config.yaml
model: "image flow-matching model"
dataset: "patchworks of several textures"
train_examples: 72500
image_size: 48
horizontal_flip: true
conditioning: "none"
arch: "uvit"
objective: "flow_matching"
cond_dim: 128
logit_normal_time: false
norm: "rmsnorm"
norm_position: "pre"
activation: "swiglu"
mlp_ratio: 2
head_dim: 32
fused_qkv: false
qk_norm: true
parallel_block: false
inner_norm: false
patch_size: [8, 8]
layers: 14
width: 192
positions: "conv"
init: "xavier_uniform"
residual_init: "none"
optimizer: "adamw"
lr: 0.0022
beta1: 0.95
beta2: 0.999
eps: 1e-10
grad_clip: 1.0
steps: 12500
batch_size: 128
epochs: 22.1
lr_schedule: "linear"
final_lr_fraction: 0.05
warmup_steps: 2500
weight_decay: 0.0
Rows from block 11, named by matrix and row number. Rows with one number belong to one attention dimension. Each number is 128 + 24 x the weight over its row's rms, rounded and kept within 0 to 255. All counts start at 0. Numbers have three digits each. After the name is the row's rms in percent of the matrix's.
# q: attention query (model.blocks.11.attn.q.weight, 192x192), inputs 0-191
# k: attention key (model.blocks.11.attn.k.weight, 192x192), inputs 0-191
q.123 092:143135132119088156131146122149119110107119114155155129089146139150146133119089112153103124118128153110138115104113144132080145099134113130175100106148122144138116160135146159099136125127132065131106158143132140123147120112093131090117136185142114136134124114131103097151128111090165167169170158091114092107107108135165102150117112097092106149118090114138090127102096172107108128102117147125074148159158102139116085153129122142148151094156104127142128128151128086136122109113153128092157164149154104066130111138166083154134106129174109101167157145132120132148175117118123083151
q.124 085:104128157146104106121130091115130145145160122076162137108131128139084127176114111137125133128145117137139157136164122180102106140165146117085104076133126185124116134156155135147093141113098097127138143113067093118067125082128099132125118127106123091152161159144149092083138166132135127097132104132147093145152110118158148118140134148188159135124112121118181107129141156149104137135133126165123110101144145103144131117133148138127131131134095171115157109153104127125151112184141129111094117132139105155092111130115115173138126117142093125090124110109092088109159168144139169103
q.125 097:111089109104103133128100116149137127146143118078143099141131101174150180129133140126117140138116114159169129127175129125155144095110113167144104122133126107134063147117099136110146123101080133093128102136160120156099089157142138176117143133157137123098150165154098157150104087120144095159127085126124128103131111090070091120119150113127168126119172138121140152156095132125127129097141129156125161182118128131130117152148106123135112104189118130129148140118152159123137129151114130086103159091095160125150147135129129174134116118109111143137053143108083110109119110149115099129
q.126 099:127103151090112195140150122087081170136177136141148155067092137114116135126086103130121115125164137101105122098136136108123128142144151098155095180110137117130153142111146118122156114136148097124116128089144171125110132144103113142103118138120167124117126134150131089116138151116143121168158152104146105134083118116167125111124102142140181107130152128148090134133152134086149110141161165087128118072124152100125128136141124113144152163113171123119123112141154126161155131089143116129140113110078150168136081110138129130112111107125131160182146140104130179158087158125136153160
q.127 081:115141130153130117125146106102139121131094137157079086125101107117137108096126115132137109155114174093108119117134119124089134161131127179135124133127176191142142151103120103119102117114153160161140135131164126119159122084081126105122102109134143150115107158092139108141102135165118146090126131110103123134176164116121163126174145141161158115157145157119143115155129136127100134147160145070137115100103149144163135085103142142090134101087109097144097145103140143127149134139144144122123109131177140200110123129099116147103161134106128134126116147148084155165151097162132192126
q.128 092:124087124132126163115124072181159148149156130137138151099107134154120129190139145152167138127088120135120138142132118095086108103121113151122099148145129151123123122119121112166138134123148145156114107105127146144138127125110129142084109108132137128150109148108095116104118104102164092137107131114139142131131128138119117123105101085110118151129139120136112135149071151091095076137108109114110126121103124162114108109117107112129106103146149140155163076074115163138097131135144155121125112121164153124104120090124068120142107166051101151125054145151091121170132137118128064127
q.129 102:148139124122152175131117146113142067108126154171144116157152119148136122109144105118088134155125139136175140155124089151156138129117098097128110121117121124121104189109118074104129106118162167096069143097149140116154118106093148115136145127118116136132090095110136122168107157095103145122123115134141082160130115108147159107156156131123125122119111107150136088155161137076152154098118096114145122102121138136130163110101136155113105178109120105110094179127128121141130111111105119137148140208157151125130136101102134166135155107107126142150102151154136110149172101122150084160
q.130 103:097179128125131129082137133102171089127125099099129154130131128135136120089102155092134142108107116124117141128134128110155144119167120073146119153123164136164100119080144119105129110166126168159120184135123182176153107115140145081163113164131118142139116105151116142164133126138137146142143145098158169118122156152094124141133131142139200107116164150109124126088173120116149138122092107118162128144108149102126151105155117163119137156155157085138077082124114112153144145103144138112143143085105138186122135130147152122111120146162188102114149130138112129142112126142136137145
q.131 105:135118131059146121103095140103088136126121151151200134126119126119141092106143118114095128101132125159118156138169150129165114127103065107123146095172105085134109124146178078111150078166137101094111127129101126137112101117125132142179149098143099144127155150110126178172129151152131151162111154098115111130125140161145155124112129155130125150121111141132127118148140158132168158121100112159157143127133127121134138165149145154158132154101124141108080133132120125131166111086090128097119128165087156125146113178141144136112093120126141131125166122101139097074157140151124128120
q.132 128:110156123192120115136132132105079110166106139089132129108140114145131075121154098117098111102152133142111143114174114167114139176123083106123163083131099122131092166132121091136104118173142178106152124115124151096132154124113124099120113126112104123174125126086080116123138137130113110126124101144136091124155116132150104147133189177134150139145135119081135115125135139128110131103093172115131146135147159136111133096144126135135153159134082171151146137158133177140094123106080144145106117145079141200118128124140108142156133127135141123152127121123129132082100126143161133091
q.133 093:136154130153171173103138125134119083134097132136127123098118142121162122138153149108106122158128155110132095121113135150129121130165088160114123133079130120139107163113085142109121097183156213125126124118138164134170115154098151107144123151151130156135108100109092097167140132140163151128116130120140120130150112153122098148148157122088151110125123146108115095099108127095138125116067135072123158102097176145126101111112131186122129148115119109161103094140108170125107134084122151154153100092153137156141141089153141139140155154136148131187122154136126156162122105153133126122
q.134 099:125128131173136166142150124104171108121133136148124113117147095136096135120101099121141152165155151146128073118103106134113123117128170120101076132093103182102134161088090128121131152098115134145076109108118122143112164111118128145110123136094123093136204134125123135070147129125123130102116096133147123136150151094172129112082113107146093092137114066133170111122138093119114113151103106150124155075120141106131157096112127108139150139144106120150143105167129123122135116130136157110105130152152129122108097093114085144121146138070114172138106119144129168184108132153138118145
q.135 139:131149128154054120158144097081123123128097122109127124082138131146111109057106100114135158106109117120090137090132162165105110165127142122105148133101133181154071141132156160122145099119115118133131113107150152169140125110149104083123146161115131132133134155157122126143133118108113184132123121119108153122101146136128099107140149102133132108133136118116124185134132079084123177143154142115157178151131130128078124099170104065115162148157125133156106116134135145112114133103125137133145122088100133166101111097114115118130140157158141117118169120148159163133099099119141160120
q.136 118:112125133174113078124090173146118152136087103089084126118108135135130137167135070110111123112120140121120129139143107122141139124161114119156172136131164109138146072095150166124098113149126135144158130143087182170158120151143143156133130129113128158115100135141149103122142116148134126135175146131124123153099134123094134122165145166137177124142179137137132118098128121155132115150120108081117139150123110101155153137164124072154138146194142146113137122123109152096097163106136132091137091123085129148096131133100110128162122138181158114142178102118120142074131137130156158128
q.137 114:103102094129112132116132138128131102108106148166138063122124141144190149122134104132061130151114164128162058130097103098127116139115146199164116150115152126139112150063094142125133094142146167120133116114138157125159104112083154130150134121149128160102128133118118170139104114144125127102126122147102109141120111139096136141126131117123137130153123135120159090127086137139150126097135099084104191116123119124123163116090137101142130138154137128133128130170131129084140132117135113123125148169111087123113127101092106139168113134161088128094160181129110128106173122168124148151
q.138 115:147145166108140110120099111109137125165137119152167140135152117116119091115100130133118171168121105110120194126083145182161133123106176116057102121105105140115130152144129118152127106116153145122071137070127116069077091134098105124127133147129135133145131081143132081129153177128147090102129093145143091130124100131134135108156185158124114107088110112136116150144143110099116153159154124127092139076142162138112146133109142142123143131117125094145105174150136133137154120128127115122141104115120148144151131102114143127126141165140124109158139130110171134148146135093097178140
q.139 104:151103094158077152112109142144162123118101147137112112109120121138141173142138135100134142176118133124164127114181129112128153091143120184133127117146164129141119142128087124135146132077156129106084118087163117162165089135131153166132157137137114127120167117123131099126145088116161155134157119119135118149101148111104068154156127146150133119129164089134137102115101112102158126137115140107097191138122137147139113105113146090107132097154146136142125115088125143096097152126159114091122160167109146134155138090122072190172133155108139120121094132149142123177128115103148123141
q.140 114:094128140143100086151125072146098142117118119129102116160165091144117135103109110139151139160141149121164144114157137140120102157141157139144102107153126150132067126122138117138101143139084157113125150111112123098067190101135135144115113174136144115156157130116135124060138108090121098100121089089115132130105094111146140137133131096166117132134139106126140117160135159149122159105126101139112113137129112118135146138121143079142134108189091178107164157151149131148141135160108103071131176111137096133159113144106117173182130120151117115125142150095097128131146130101123164133
q.141 097:118115118162147138117150109180123118084133146104115117102141115107137135147133118143084164149152136151118151129105110109114124169145137144136137119100115110110118169122105108142138132150125173065125107084115143112137139144100137164110104117113127147156117132102124121092134117083144130115111114131169130179131118135157125125139147094115101117121161106141169066145137151077141105155117137096131165129105164136125101146077166089107123156149150159131139128109108196122101132112138141112180122152143118096161169104102132190191114143124077109160132146101113125147124114132154136142
q.142 126:103125092106092090122110136136147125164169174124136098108055142132134108131125109124105127143163116107104100109137145113085128072148133192097127113117140154094127121118127148171124117123142118106158078148129137122169091130081112133135121099165123120134102129124155119124121147170182143138136144154138099142146096156122102166116135118154156133116139093110181165122100157155103120150126144117104176144130137121102150135129098105153146098133149115162131096138116170117132140163138147124112114100070136085103126115137091121116109154128118124116130123139093105079097121160082149125
q.143 096:141136131114106154121148076096138135108122126122113112140171103107097139104105144124158141145099126124134104151162147132137104159129155094089097111120128180119152132113160121109110181127085115145101136105137112189105158129164098076148134147113159106086145121160175131135167121143114161122099135101132132123097133115139129138104110096158134115148108083167123136124199108116124154135158073171149087145132108071153135123137123108140160158142131113125106132123128128153164106172148083103103119117155115137129110159128160126100169106140141124110141122113120125180147120090143111124
q.144 122:154164158135140110142124106118114118175108099109106159124125108111130101167142155130133099102108136153127069117148168118134151161122093119068122082129100111121124124151132131121120171137132120141142133186107103155084134110137130110117145115174126098096159131117127145169141102169132104147126138084134162094137103123177152149094116105123124126176119107116076153120128112175142106120103146134126067108142138126156120102122109161134147133098073155181083124134079124143121100135129118150114106143176082128126142149172144108101126131136143126116114117131154124125155116081135126108
q.145 106:144139113170099148173150092112177118100110159126127079143149109166147164106107132102139114154135164149150061107124151131084127125152124155128099118135138144162122143083095142123140139125087122175139129114149150169166145090093104111131116184118127104143176134151120163077117150131120149115124112087105130085134157129150126159092122097135123131140127103117164095077139097123132122113124107114132175110113122154118147075129111117130119108171089130145111103141150105112126090141123117104106149114153083141138107099120126134152109147094139112123101140159150153178115120139141143140
q.146 095:129143165121088166173149138119095118106157142112135125164144126131115151112093129126144110138154111118151135109133110163121100152154139133094094114127157161130157166149138124142131149146155148124167170118132150091068149115107115121128140192122173095135129150116123081102122155105097123116142113129144096105148104111139122132086126154153145133109115117133154095139164127094105143130099153139133097078104136126128161127134088157132134169119116172094142147124157093162144092180118107153078145070129117154169128120133132133143148087122174128143138136109112169170132136156094130156
q.147 093:093139144089115173138151101079125128121109144139109128145121136137137169107102155104132107135132114126132088122100117102151101153155121098102108144106187156147186114119149158168130147159136175162174145133135175141146134110115118120160122148129164117126116137126113094100140111150152132117133130136124099123145054135128147159098132154154150158121115108106134125117122081110095115127082134116109110091098154149131164085138103151151129163135129114105096127131117125153137107147137158146109124064144094146153150106096124113119143103134174169117178144097123154154131130161124164175
q.148 121:097143123066144146117146079170135130150193133177166174143143148143130104147142131174152146131128109102131174129143108130141114071122112139153102117162084110107097154163129095140113104131130132102117135110110130108108140143129139114125092161138131138167150115104142107111127116105157103156096094114143146135129101126116133140137102101069107120069132118125144141203133173132134135122086102178136133107114126118139128140109137153135096121146132124087195118125110102137120160110123137123153144090110154108143111134160140148120110130121111130130101117112097071118151159126107099153
q.149 101:115126159112102123136087120099116107168101146105158153112103141145105165153139119136122133133111124139137155143143164153138141154138108134078127090118136141124135118147165145133093153081133126109124133129111110129070088121100117153096167098140146135135123116137078070145158156136182111100146140138117083134130066153159120117161155133154134112154124109118081147148088178151123149158127138107099128095139136125124105143102134177099124092077104129112104134131097167137127138130139139107088116144135136120161161127104125146114144163170132119169171129138148113151187152132142169120
q.150 100:084131129174126125150136142138113167136140133124097143143094140151128160165151100139155100148118094123110103114141095118148158104112132121184150176119151109140145111142083147151124111136138159125119120139128150153117170159139175149083122132098141133125146134119097100091089064136118074138175144128084159100114137084106117131145108155129123161111175133108130161116086102163110103089128149122097134153113123149134124123140141076126098116166128122108164112095153151139093164086118149119121120086094140160114104144091115126180124127105139161130118130113104142142107150164121133129
q.151 122:140129118082143123112130116113125076119184134123129110152097134112116109127130093127126100124097129095144174150150126140139123129133131172151097102092133126131142169123128084103120173115144146128118120126162108088132084139082118085150110121174164127112092101118159105167117192117122131103148107112127089136109117131110145132118116145127159138142106120133111140125130189093120137111147097111121078110112130124119168147095109161155123140081160091129129174095130115123160113181138086134171139158156164133147154123147138122107126112148154083172101139145092115104135153118089136126
q.152 081:123123156112152081136103136161071128111104115128105156112073133137131113125135175110130095128126115158153170106179141128130149171134075118137132142153128126115119100176131133154116101165121114127135172196097151074111104103148104123129151113157134109139102140072094142133105132109160086128152146102136163138125070155147140116145149178148160112105143134110124097133129150159100127118114156125156071145113125093140123154151095153128129125091129162135133129136122096185119136117151109096167150117133116130124144165111122118144120142154140099106125136128114094097140136147127164146
q.153 111:142090114172140185144151106164117113116163137159133152133164095115082131118121106145084135074132126151082109125146113108093121125122108107105111112104136122103151144136155107126129176170139168084173130147115144125157145164162098124137109131099108129137102142130120114130161135101124154135140131112161103128116139123143120108092128123111070133138099097127111098083152129073130107137108112156155074110138140123137095126131132140097108161137123159159150121107119169112112078148126106122148101161151138099129128084141090119158153116107121115172156098114139122096126107146174081109
q.154 090:159098132126103176125136141120123134123125124118110108099071116141155138111114116120147119173151151160173101121080145128102140104120087188165112123132115149128077185138067115140133095099109101158118110144129124103106139090129125133123167113139123070146167136072091177088125149114162113126113093130131131118191108105149147107098134115132140115143119103072155099150097118147123160122109129136157130112115139127130106113135119163158149154109081127114122132142132107145151107114122172142125160130132162136124124120123119149106122153068126151129087151145133120155098133137092121142
q.155 103:175132126095112124142123122089119120099126146175173138091095109121122108089131126137095113091133085150103135106139145145116111166094137126087136122115165162129133180148190121138160126104120099140119147132151143137156071129113100122163163127119107131080101150178133149134100150172107164139152148140131087111112105116132165116130131128118125159140096100121109164101134096087143162118151111137126130108130153152086135124157104128130128160107123098162078147144143128117169103097138120122148119152172175108110148097133131088114130087116135143122155143145147114113190122127150126113
q.156 110:078183112134150091109108149122162097174116109113110132152147129137144128122118133107166142160127154080140116127105157137163150121142164156152082116091123149121093082092078166115120117118123146157134134153109124107129133090112134127140119144152115133134145093140155091155147133152161102112173117123128124103124144132120128131191124092100127121089124137142110141100131119162109118153137094133089122154160127119171168113109124178115129094169110063134158121130126114143105172123148126094123139103140105128148109125160143125092148153178133095145146103126146136144161136121074149162
q.157 100:129111163145095095142162088104070164123094118123136148088118097151118139124121146145126106107138122184118105110157137090090100181111111112129147146158112175094083137153156141141132119162099117115165149141087162150081160126167100146117168147119139102154124209119094152102136072128123131141128142098108156127134102136155096106080122121141129141142105134104151134135137128152134168108121151159148118168127135136138086145151123089110154132158082157118111095154120136153134111110141127119107149114126109114114124150128138117145123120128120135111167111084106121140154127164156141121
k.123 084:135115107142139093122114123146131166136086158123123088121128120172119146153157110172122093121101136123105117129177128162110130114148094203148113087142154131164104139151140124126134110119099112128164139111128134154175121139101111117140161122138184120107149137119083076116129165158112160115120122120108157086136084143120130136106085117102113142132113074148080135146100129153140146100127086111133132148144110138071116128126099122150099115134129144114145128127127134078114119103151111093120136135129151126174159083118090080156134127159157120134145096135145116140189121104127083107
k.124 114:112140146131111106138128116107171114189131128096177185097139127140106116160111159141155124144151112107139150145121133105100123143189124137084130101120132174105115118131121131145089154126117093182147116118106131113070101079124096145104149128133105100140160120146165105094159171137131141140148105103132112162125119170151139113132122136164181100119110100097127139106150142165098122144107146152120125125136128109130121122173109148135165078133110141127132099147111160162143137168166120131111132139131124107086139094120141163079144119138109101092127101144149124103138173108104159092
k.125 086:174098109123117098086203149148117130114143138102112119141081146143166132115161138159122146114075110139115153102160145135148097151130129158180137111136148126134139166099118104077107085152139123070149077172125143115091159161138168093125089142110130092142081107132138129159101088134111128186111126129127146131129130102083124095123076091111095125100179114152153142120140136106104180139130148128141127126129113113104151153118097094113114165131115106102119133135121162128163136137120130121161121126163148147104114128125145151140136109107121137111106118153117128114146120137105109145
k.126 103:111136164129122127127123146091127134152142081119112144155116129110138124111109161116093119155143120140133112119155116098135158114122127126111121154125126145105109157086114126112114126144157159144084137076113149118105134119128131160121132175108153089098146127145136103087149140150146137130176109156144161119135138051125164154114139134108168124128170114122141128089156132099154110146091114157196118095123169084143118146143114093123171167096150141112106147120093106156164081130140112133140083121102192125139140130109083138099154129174146159126159123151160137141095123119158157113
k.127 091:124137115126125119128112138115106131118124169157093141136116150115134134091106177146096101142165131115148150139095111106121082113162168136133083129148173125156120170145126110129117116115155169164114151134120108118110086071089152174152139143137139156086156164134087149125118102143149137172149116145122126180143092129150182118147121136123160116123121117126145080123106092138153098087148119086108116116153121149166136134149122123103120113114156137105121151123140133131136107114125146099115110106160105123106136080150082192146159140146184139110083139153089122132112149123169123112
k.128 086:142114113151163085107143094130116148122124112147108148113110128152153106142108153117137114130119136100117103121140116155097129132100133183179136152097133104163116150147104137104143129161065117147121123152142149135112107112107102122101130136165148182101161128148045135126102137118128143097159099136070151108098122149156107121121117095117067147106147127098082121134107133146159110109145137132096136112135130173072117130140108131151123130095140152104175103117147111100133149138155097108146144163142108107137136089093095128172124159152135104108136152144125102133129076135083110156
k.129 122:127109116128133117129137150110149139079133138152148114135105126113126158105129147147102077161171149085133140160121105113129157108131111114178155172123166117141126137122101120134152117171165121118131151139142165120128129124125143170145142155153141105073062173146149152092092122127112157128152107135093099114127143149128151176164113153124152164141148135140145093100128130119182157088111085123143151137136151140150131138130172120132092166107143138125135124141155087171159106144130123140134174165153151169158134158122107129117135087115122142093089165113121134138139113178085100137
k.130 104:150121128121113140098098117103148133143137113129102125151106101105111152102078136120165162137157142114105132123075151115167132099130142110109110091118116155100085097119158122131161158090133143110145138117115133149126114148099126175167096139110105148109136135132173157151144153120153138125125144082152149163141145153124118122120181092161096082143138154167121153117188137094135135148102087136121145157145122105186133119128127132084132149106127088128066125069080166140149163121127134141147099139084118140171161132128135157114129131118134121147167141125109136148089125125163113130
k.131 091:166093110171128137117112145101101135112109105135137093113080100135130127129130142126148119102153113140144127141139145147145124169113151128143138088192117132109059112095161104081144143141137138086167112130128122111139134160133123133150080100108130108130096121154197144159109139122156156114079143100117114162139124156073083153127146119144127132143154164136146121126117158080109152130136121113143157118125108101100125147114094112146134131117126089089149106115123109140183154134133102144148177138115092158157135166143144144097085129081126115096144166108124128115118162150153154100
k.132 110:119181146124123112182167126128106125160141158135091119134089131123154109156134147123158107104143111133132116097118161120115173129169094149097112133122133146110146097126127149144102155145113164152135158141114152087093113104135141125125192126116154090164132111112105090121151157145122110119141134091134087155154065120147148077149156153175166113123116105085143132172123116129092102127112175135123098117135157123124133112145094146116171108146070121118140083169147163126120135149113169134130150101138139115144164102097133129115131144117106094118139142120161091122127144128143171154
k.133 125:176119125128118103088103141150121099133122097146108114157105087093100119128096110146081129188147173090088097095120168162126119100136125164106111093122120137125138138128117143116162150149162166119127106168107144143147114149134124154158166137135151115100120160108121136105128117171181122119178100131136164132126096147135136120129149104113116113148173121163119100131112117122123148129098110095115106086101170137157132116094136144130124151117093131185086117123102137136132132102095156105168073117143121155155164124160077138138129150110113158157166134118128134146120101102090112136
k.134 125:084132171130155108106093131098135125164118092132126176122145160119131114133073151139123123163167137108122114112111097156109131155186118096088102125119111160123103128129114139146115143118138106118092153085118114153101106102104110153120167150144144131092143175142153088092157132147160125097136082165154145152146149138167162136115154134129167112112115110111144127107139131142147086132099100124138103114137155105156101139149119118133165094107137140131135138132073115186119087134151140093098089150133126135103122104146115142091148159130113136118109116144178157135084117106140143070
k.135 100:152160117176095118158104106097143121136097086123097139085117122144090091123095061095155135133106134133143134064135140153130129139153117149119132095113134140132132135139113152146144146118091133147104123087118155116122140115140083111118139141113122150149174139125080085135125149085138108110090076116139100146135106170102071117100134108148093124142133156126139157098128120142107136151091139101137138111152100126115151120124096132120124188121111160108083129107092166114131165184112102149129075111088133130149132089123137094117131164109134116166155123124161119112136134106133139142
k.136 104:140149136138094139131126134147110162156136124135095095161122130099099118105093163077151144117141136140099110116052164118169140116132112115133096137150158124135141120101124168149132123091100150130109109126143127143122127121152148108178156119112085105147121124117133144163136116163178139137089157107162126144122094128088128115158186103169163066108130143100114126150131154114144111121158128106161109116142169096155144119139109116129157154141121079118105156098095168150122148131164113146118128137097117104122135149179156145135102126106097165143154102086133098163105156125153139162
k.137 101:149104111108123118083135140137118143122128125140118089143144127153130133126117139170090140142145156091117132134138133132165046094157115190162080088144167100132110153102149105120142069131170142114163125139098127143139142130092136131167153147116149101082121139123121079114133081149114180147124133143138178149119079176094136112120090129115121121124167098177143092146126135118112125111135088104164130130123130118149152127109109086163145151129142131116086113135094148126151101142104144109159127114120115120124147112151124149161114136089120133105165122132143119158137135135095078138
k.138 111:149110150141119131113078140125163098163109110138165156124135118099090121143127160161149147136138121123136136155074134134133170115156124127088112099095113145124140095142134160132116160132175115132100139163114120138101134128141081149091120142120093089139098117142138097107182102102116069084153127127154129130154131149136112114128160138143126121159124124152108153139131088129088154154117151118088135100123153160158121112157136157112124102126132105149079088119117127119139149152131150142132087121123119160126147120148087149108135193138068140105148124175163171161150148090095132089
k.139 092:124120136125134124115099114101117106077109090178112132133153136148078106088158125156144119128146142146108127122088136123151094129070180109151098138162146117119108140130139141113138140111144156126114142102142138122111138116113122135137150142181107188129132149147112134132126043120156126098106139148119144136150173167117116132113156118114098118148113186153154087104095123121124108132142098099123141127179145127159120125116145120082107112065146123122120111137108143121125126114110176143167113136146088132132114130193112112181135178118139125168102156115129101133124116127173150122
k.140 119:082086153107109100136149084145115118136132162122142192117126148130105136118109144104133137134162110098184146162108113085085091139123140104121117122105163128152113153183125129154122117155136110163167146142104133112114105092126110151129151124160092135141124137104123154109106118092139138152123096146124099161131127168142165139134123124160138119116100107091144082106143121170117132114127124109126115101143096120129124097170138141156129134137134164130134146113113176167130147162162083117122136142152112129061106098113143181133157113136119115073092139141070146096147170142113133138
k.141 094:118126114083151096094110114128120095162130090115090155141150127114128103119120147126090148156156121118137128128148138113135120128140115168135082091082140127095132161123098129151164125146129154114124133141102128141096135141146135120149160119156133122134133169108118100124116087134195124107170109143158155146133144159142134135141139099116137107135198106102134108093124150146168140177117109100145113087163186100160121137130151133117174165134149138111097110115066153157115131118162135086140099132144169097140148112154117136154170171145100168152161121138119166144137119148102144155
k.142 108:085149119140130120153110075128113078141121127139143105066111143167163098117123111086095140120135135117133084131127123113113166136131124111076116151122144116122111104094188125145104155116109162148111120138107123119164139101150139113115173101131115146147125080117150138133130132127154154120110164106139128121147068113104142094118150141138186126126091125120133141150082135135109095149102178136130112116091118125154139137122089103157119067154138140164142078140124108137140147124124082113151138153111107083111138117138134106090059128122100112101151150120111078129134123128087135133
k.143 148:128124152126120153106131125087175146175125119071124139106166121134121131135124145144148173128144152142127135163098121097147092178152136106095114095119099161092097108110158119112080150116126118132139121080099108163136143122122122120134122126145104113152139118156141105129176143125142158151115150122146148170130157133162116155104124125162136072149112106118111155106168171135136131164123105156165132134171125074129135113114166117097179125126160107119105134127089163136145147153121158122110092125080127103132133131145138132104146154192139102153143097130163148128115149095171166098
k.144 082:124137142084116120156151108124191132152153110121123150096148099148104090122116160139141098121091160102097116101196157133109137147119123114083162130129102137109173114169129168121141146124087123138147134137113126125135106125143075112109158116108130148135136134119110129147144129214126100144107168137147164103119131143130116136137107109124109122125087120144138158114154134114092120118123097117118139165142133164116108120168126166104162113091091157202131089134102149116123096149153136138116132113172087138146116107132112154117094169152151092134090127128128110142126099089117159109
k.145 122:093110129128134146157102115093126131101109172167131139117121158152149171123119133152137081125148103138132148144121080113131120154135127123127108130158152114145099173145134141141117095101133152163142155108144146153142073096058109152169140145153158172112155155136108150129102134141124148112123116124082120119138131145156155179131129167111130162124067123107108095129119081128150072068161095103127130130137117159115129129133086114125114121119144139126129126136146099100130084127127116125121154111148095139134133083122105129154132119146173134097101195143087106140165121133176126117
k.146 108:125103140112105167138137156119115110116156117111116178138088150126140117079090154128137116128179109130163164152118105125158108113137136106135139110125146137119119141138147108138078120100139166194148143138093157085095120082117130183131129148105127067131172100119143118087126119134121151158144112119117124162157105105122170139137144166142140126137134141124168107131144078108104135130126159119134108095133130123159158104172099119104160152123116133108091111131127090135154149163086111162141108090103137122118143067074104168124131118129117155103146150169091128102136129121149141113
k.147 121:100095129086137154161087123110112125103141129166134156157115129123104139131099156140106094118158117139137140123083087142134111129142124107122136138126155115136155154124122151168142145119129151175155151127153177120120096111152103176158158150149108127130147136110141130092118127170129094107176117112111128128137068131127191146118170166146129161127118122123143097127134100140125073093092111121132099128093148141136135110172092116146127138093103133142141126113155103143142129073122106123145152113124096133136163133125050143176061097120149131113118183132102122117145164132127125131
k.148 103:106111122105130110099165117149142108155169123145149147108148101127146143161161105155122174143090161092155096141142125088130111162141087149159129104056093131088132123124138087146117097161098085137187126127104128130124139142142139136109118145163108100119136136113169143138126125102142139163094108128142152150130118133156118120129132108123130113108143094103152123158116169144154160126085109135133131142143135116109090140122177139175122132189122140098155132135107122129118176111119122156109166126121170120141159115124185120123176128122069126141147104119151173097150105103132116163
k.149 114:116151116104114127126113115112148112163139127082129164083126123119134117112088137151140142130127124171110157161075152146128105152122119139094119123135135123108144115106114148134083143101136176137142121144089125098062113102131104138097107141140123087133148088146139084092168164112157107125162138093123122142140101151141154107113174138160165083141130110080084122098113136116108126172084153124094107130131172124120132109159087130133135123137102101154113132162106162153128116134130165124154107117134115129107173096133130187147141174115133102154158127167150112110140129079144153113
k.150 121:115119105142119101153174158166084155080139160145097123167123145120125112135152092141112111128117101106116107128123110156127108116119128161186124154095176080138162159152089128157152087152115104136118127120139135125151127132126158122128103149140138147104119162113086124147078132125094114127134150144122128091126111101121141095105149137125112171090144129140123110167107108130138105075174167107139114138104121152103154136119114143146087164123124131116128182112173131146114116135104094133090121153131121131109135120109141107182104092108133193125110128101099135122112117172087084162
k.151 110:135084136094112144125172125122139083096141128087170122127111114147175128166150171181100080110096100144148145143150111116145166140153123142139156161143134155143112164090143147120106147167129153117119108183122135089101120138113159111130095121110109104130065107125125130132113110143069109134140135091104098117138097124128142144098105145112130152127116108096130126098127118106088168115105120149105111124116132125113167106110137090136130181129109143130112103157149122170146143148138119153146160121133137169115143136094125149132105107110107143102100204157101139100166115152125166127
k.152 103:128133098123169127138130121130146147143132161132133127168103136140143120153093184090087164136151121119118092149131120123082105122147120115091128117115135125084153108148142133138130143171072103160168149167099136149145094115149148137134179117146119111088149106128160157125115121158154102145138128108147123172099089152150165091134101126149142090120143092114150116164140113142107098152160141114161079142111131091124122121164115143134138091147128107138151158122157132156151134118136106074159143142167142083096121126129089148110153133135116115063117109147143095129108136109078145169
k.153 091:120114135118133122102123099107115171183153120134096121135111143129161120114100162109129116105135145126127103079146156085079153113094098085113126124108122136118096099142140107156126133161121139106114153087113087106165110113132118139110116152120167111120130086107110146124169143118173132159123114149148120157116140105127099152121123098112122096152158114088122144087127126110126130177142121175125100137135172128130090099129152119085171109147171148134122135119095081157134094129166092134138076136138140141157116135157141151127146169134149131127167101159166142134087088097159174153
k.154 095:092098132133162103147138130130118093133113112118119181140102170143134163123096121130094102158139130098129155123150097152103128113143102135113105155147107116130102153124114135151120120127131109136150098142099170114124103116108129130128187132129162121124133105113155105108151136165128148124179115133112159158148130149149144124102094148112134113094116133094159110140113132089115129116124135099166106109070129125163113139158086109160158111118083115136080121148111086129105139183159137077151115144127139067106134079075127159120132147108095120086141119172164109105098094124086136157
k.155 102:137102107116155166151099159140123134077124164173168111133099136168139117131160159158141053084144091139108128131174100176144129131126138127145137107187159129131151132117139114115123110119114123133136146137173131106139127118069139141136137146119124134075135144149109170094104140144098147111131142107078121093133137160109156170107110153105100161148163140138112123109149094107133122092152097149091121127127126139119150118146129155146104102103138138114153096137171088136140120110110103112129151109145107113164157134115099107126082126084129123111167174129146078137139145131111154097
k.156 099:125125126102121105104122090137163113165102115109175186123137121133111100161128154137152174143081119097129161091107177128120121130168107128127124136076094141135137143104126112129141154095140148150131133141111132156114143099166094126100139097136083122168151157121159082194152109119151088136138114111139126128112104184134144131161127104106103114130131136143132133170124086161120137170107171121130141156119134143126135091109173117099135097130078127138122142126117173142116164119123165130110100100127111144111129110157146097122137155131133111098124096135151187122111121083109108170
k.157 094:116148118114131095169176102145111121122148172127113154114140126127112118122123079142123110133138109147140129134126129081111122116113100143148138115131141144125112174153103151182111165112117137179177107077137119113093119112146083127131147109146130147171146166094143183122098168126124131149163128077090100108098127164149142117134120128157193128119103116111144115124095153157143139103133144121131145188113150131144132143119120093172140139131109119134121114163129143086088094110165101129124143151098162077132128105120150129139100107119118125126107147098092080100156154169111126151